config.yaml
bias: "all"
parallel_block: false
residual_init: "none"
steps: 24300
Rows from block 5 of a small segmentation model, named by matrix and row number. Rows with one number belong to one neuron. Each number is 128 + 32 x the weight over its row's rms, rounded and kept within 0 to 255. All counts start at 0. Numbers have three digits each.
After each neuron's rows are labels from the 100 images, of 14976, where the neuron reaches its highest value: "top examples" is what is common among them; "lies over" is the class under the peak. Only what is clearly more common there than usual is listed. The data: renderings of 100 made-up gadgets, each built of a few solids, in any pose.
# fc1: MLP up (model.blocks.5.mlp.fc1.weight, 320x160), inputs 120-159
# fc2: MLP down (model.blocks.5.mlp.fc2.weight, 160x320, transposed), outputs 120-159

fc1.239:163080168150154105106038131190177119119195128077092083160109148128121107096120141160091099104149107113125185062073093129
fc2.239:179164122127087101125183119171088105095109106130112172169111171137074123110124150154170146154125097099119113132122154068
top examples: teal
lies over: main colour

fc1.298:138120161121128145103136146131191076122127097161133114120142125125144145186155129132125123124102150144072155194130107106
fc2.298:150168148085144200136059098130146167090177125132112154206182153111109158122093137138164121138146145179116097082109137152
top examples: has a sphere; red
lies over: main colour; second colour

fc1.225:113165108192060165136174161173173160133116154130109099106123131108098146109128090099158121190120112144150161117135145163
fc2.225:178084126134132063126154076104150091167121181139101191145118059140146139120131154120164051164106126115190113154104126102
top examples: grey
lies over: main colour

fc1.60:128136124143117163136114112151142129102175074083140093108160095136098171084115129166135174108139052141136157099142182150
fc2.60:141124149185117138119092194084088152188103190143117075158129160148141093098075148154139109118092099151133083088162192153
top examples: red
lies over: main colour

fc1.48:104105183133142075114125123109140143182102100096166143175110186166114181157139110119109088156096139102111075138155117155
fc2.48:093115119142139154083142120172113116147123143122075171132158149150144098047089153118137139065097124164070170143182162200
top examples: grey
lies over: main colour; second colour

fc1.138:152143119061125139146180130074149187142107141174094129152090061098065126089136126088136109067126120140116113124145107109
fc2.138:091116155145148089190093162184063089076106084081124070153116077123126099110131176104105095087139169173140139137101148115
top examples: has a sphere
lies over: main colour; second colour

fc1.295:100131117141165147101111122125181126050079177168129156182131199083102127130132167056153129132118163096160131101153073188
fc2.295:120149144096157078137134095173104114083150111159128119146169114175109073156129140164181180096101120135042106143110156112
top examples: green
lies over: second colour; main colour

fc1.201:143146168113113116149120074127144086128148098134121099157101096146124121194154147106109122177098140105144126112196102105
fc2.201:117159141097158097095089165148132063136139138166155139085119127168076133099134183147156132184141112121158133146144149128
top examples: white
lies over: main colour

fc1.77:094169143099070149128127152133177129159161112102162069128100204199151180107155110104076100128172070139142142140126147138
fc2.77:094143190167117141075139156136107155131105164115140200142170147113195078047134107109157164177137175136118168139165180119
top examples: black
lies over: main colour

fc1.158:092106091107171124140080107090167146133000160073119173106070148141115177119136064094067110127096136120127109127116137134
fc2.158:152111198124057225117169095144143112170192140156155091156162159112153088116155144141144101182168139173161133103139118113
top examples: yellow
lies over: main colour; second colour

fc1.6:200141138126123130123104167144173131098150132153187127141159133141131148137169188147110124096092115147053155208109104106
fc2.6:107049124110144163131118060139152100108097088172065177189144077119153153124144091095167086135107164119157072120120152121
top examples: yellow
lies over: main colour; second colour

fc1.193:159114136154171084107136071136132073077128072124110118100121157132138138136122194176136124086181133078111124088114148174
fc2.193:176113137071055133068155176129177062073117170130111113150194165119170125174154110179091084145127186176150117139137126105
top examples: teal
lies over: main colour; second colour

fc1.105:095151131091136189159119134064129154109144064102159136091109197096125122142172157132188127112132107108097136103095085129
fc2.105:042114089139120142095151112145131203142161168143106070121113147114141104142076121161108083145122120197098103133155130167
top examples: has a torus
lies over: second colour; main colour

fc1.129:179126133167112142151148107110200141137136122151178186128134148136119139109138092136134132091137084162197128125152125140
fc2.129:090099170084136119094163122127204152192131155134156107114130075148140092123099115170143089171093133088155117137140113102
top examples: pink
lies over: main colour; second colour

fc1.235:108161134085065092110138117164134182124113128156114072156108108101145066132152145076210120118141166168162104091055153125
fc2.235:165125129113163147148118134129119124086131108129056090137125131136110141148131208132190065117131075173110151170094145085
top examples: has a sphere
lies over: main colour; second colour

fc1.214:103145107085164134157157138125110198134139077144147071148136141124119175113147166124145178088131083061126153154139145206
fc2.214:053139152142072122144127149090178185092125168149147121107109141118093117148080166128117129121125182103120137127133128195
top examples: has a torus
lies over: main colour

fc1.194:164106075089120104132133102159157151136116157129126052131117118165105097091110140114139137101078173064109147127154143156
fc2.194:117101121131143127222104140070129151121161155122129162086156139096134080152127131138132109144094184113138173099113081099
top examples: has a torus
lies over: main colour

fc1.267:065120173142138105169122122161104125148138109080160124139120093071078068133105096136145107100095142114132049119131195149
fc2.267:169171079124163070105104132103154152117082162122081128117118138195141173098095176118134090143157149142161194123060056071
top examples: grey
lies over: main colour; second colour

fc1.99:074120105127088104142163094106073121144153100111083121106135164129068192136149107162124132044113065094144154152165098095
fc2.99:139130127088119087154102135136122100156111124113133130121183125158162112148163106111103137130169211161113124098082117071
top examples: white
lies over: main colour

fc1.38:096088102142111104057027098093136083104104141158118088075101117180172188123154155094104056168126154151125106089186174234
fc2.38:120139144117107150156142084118160108131114087078186106171095103122112174120118185145127143098117184105089134176126204108
top examples: has a sphere; yellow
lies over: main colour

fc1.296:127166119138122117183072182097103148050207124116132080091119218091121145181145127119092118168109114097090160137060128175
fc2.296:116148061085176109111137105136109082170105124105167108166118080192163106108127081146140195167169102136143080151157172166
top examples: green
lies over: main colour

fc1.285:094163144100160136125135140116131094146110129133086167140127105148211123098121095147096166163161116188121147129136098072
fc2.285:115147060144135112132085125179094171134121139149157107109124121095116155103186147094137093106123077097059127131119103207
top examples: purple
lies over: main colour

fc1.47:116066099113096115164126161093099139126131071148115173155089107039066129143176135143152107155176112090095088226123121144
fc2.47:157149113100158142123115125141176091126106162167094143101172126120157151159134095086158110081134178131128180115130122134
top examples: green
lies over: main colour

fc1.241:119147174153160112162097146137212156171149112149148167150145190159107125100195124085129114088051169161179126112109103130
fc2.241:110152138105143176090152087113140104121098169142113125127161097157144108167126150134138171121108099074099195098153099084
top examples: yellow
lies over: main colour; second colour

fc1.11:167094132096100095148116107141111108072141180125156134196109173108157151086143193117121092152157112101171147082143102175
fc2.11:127127105158117191131099150166080101114157060092086102195171134098147099112140106130103152106160122155068106136132160162
top examples: white
lies over: main colour; second colour

fc1.261:091121071095149133137143247063166132117110086099121091087157119134112124124155121102200077128159088134066125191117150086
fc2.261:110138124204126191136146112163148083112141129096148138124121165195145121130106135123151159171150121178146071115154144145
top examples: has a torus
lies over: main colour; second colour

fc1.40:165137084111148090135080155167143151107134073103099088146162212100162177114139157166134168111151120126145123114145179084
fc2.40:131138101140123134106157121154135093084133134094083132137135181168110132143141141108106116122076171125125100132184101160
top examples: teal
lies over: main colour

fc1.286:108124114112116115152109082132131111186076135088091081119070104103179112109144127107165133177080112158120147096090153125
fc2.286:177116111187152135091171109109087121151141127112211121120185142074124072078088167110143115167085196108151135131152155151
top examples: metallic
lies over: main colour; second colour

fc1.148:060114186109106125069143162220149136127131170131107117134105137106102088116066108082154131074101135126089157083151150124
fc2.148:111125150162152189157143138113135087097105135145148082170142173172149085089131086159183168076143156116176103118184114160
top examples: red
lies over: main colour; second colour

fc1.306:142080131213167171144110112134118120114105107094117119163116108133090137104136093123048102116114110150167153137155180151
fc2.306:029121075124208075126147058144126112149149151188172132111163124108136141148085156085116163149105121148166102127169143141
top examples: orange
lies over: main colour; second colour

fc1.142:146112042156139177111139149123109153127143082108177069163128088073108154125148130084121120063072063118142179118127167081
fc2.142:160129123115130133114149137116088150181178140159124191079173120170121118181129165153136135160152105147132089109130071136
top examples: pink
lies over: second colour; main colour

fc1.110:093096146105074053202116133135159175136091120100163100104161128141109138133160153102106143099156137071170163074142068122
fc2.110:130122090122160138052129147135123097115089159167106165098112167145110133152192127120182143048135065188148157150124152120
top examples: green
lies over: main colour

fc1.69:158145201149131130077142108167151134106090112104112154135157190119173111140094135183137107064117083091083141104139084126
fc2.69:155129161124169111022163183135101120076128130087146151139134097109112055117128187119138122115150129084149112100105150139
top examples: metallic
lies over: main colour

fc1.39:167118094138149135133165074119153138138147129140107129115160120089110073187104110149149120113143123149150170137115133166
fc2.39:066126095113153135095177114113112147110133141174085136112116172119098111171102174072160143127157160107230077072146111075
top examples: metallic
lies over: main colour

fc1.0:178151096094142136122097082087131144128168107149124120145135143090123149131159159087157158144103132116111124156118128161
fc2.0:087148144152082078153161144121126196117076129110117114137145100131139102098121092144119107137152166062152126107169102191
top examples: teal
lies over: main colour; second colour

fc1.120:101125107116098167102150089190123155129128097156067090191159157121116090128104149140187028092163126146186158083117138121
fc2.120:121137153175137138088095108172092060120114135092171154162101083113159126144167219083154137166115184162121112144102193052
top examples: has a sphere
lies over: main colour; second colour

fc1.132:144121123200132160127168143156114115079124117124137162126063114126136135177097087120079136084101119126074143096117114095
fc2.132:046115130101124151108178123172142177143151101151147082137162090122084081101153159131128117096134094139189147142119156191
top examples: has a torus
lies over: main colour; second colour

fc1.245:116142146133150108114157128123154132066156140142089116171093178073125128196102134175091103137184106126073172088120115155
fc2.245:090141171145159146122092148184075069166066133123124205121118114142141148149141059075164110089148109152182105111077191066
top examples: teal
lies over: main colour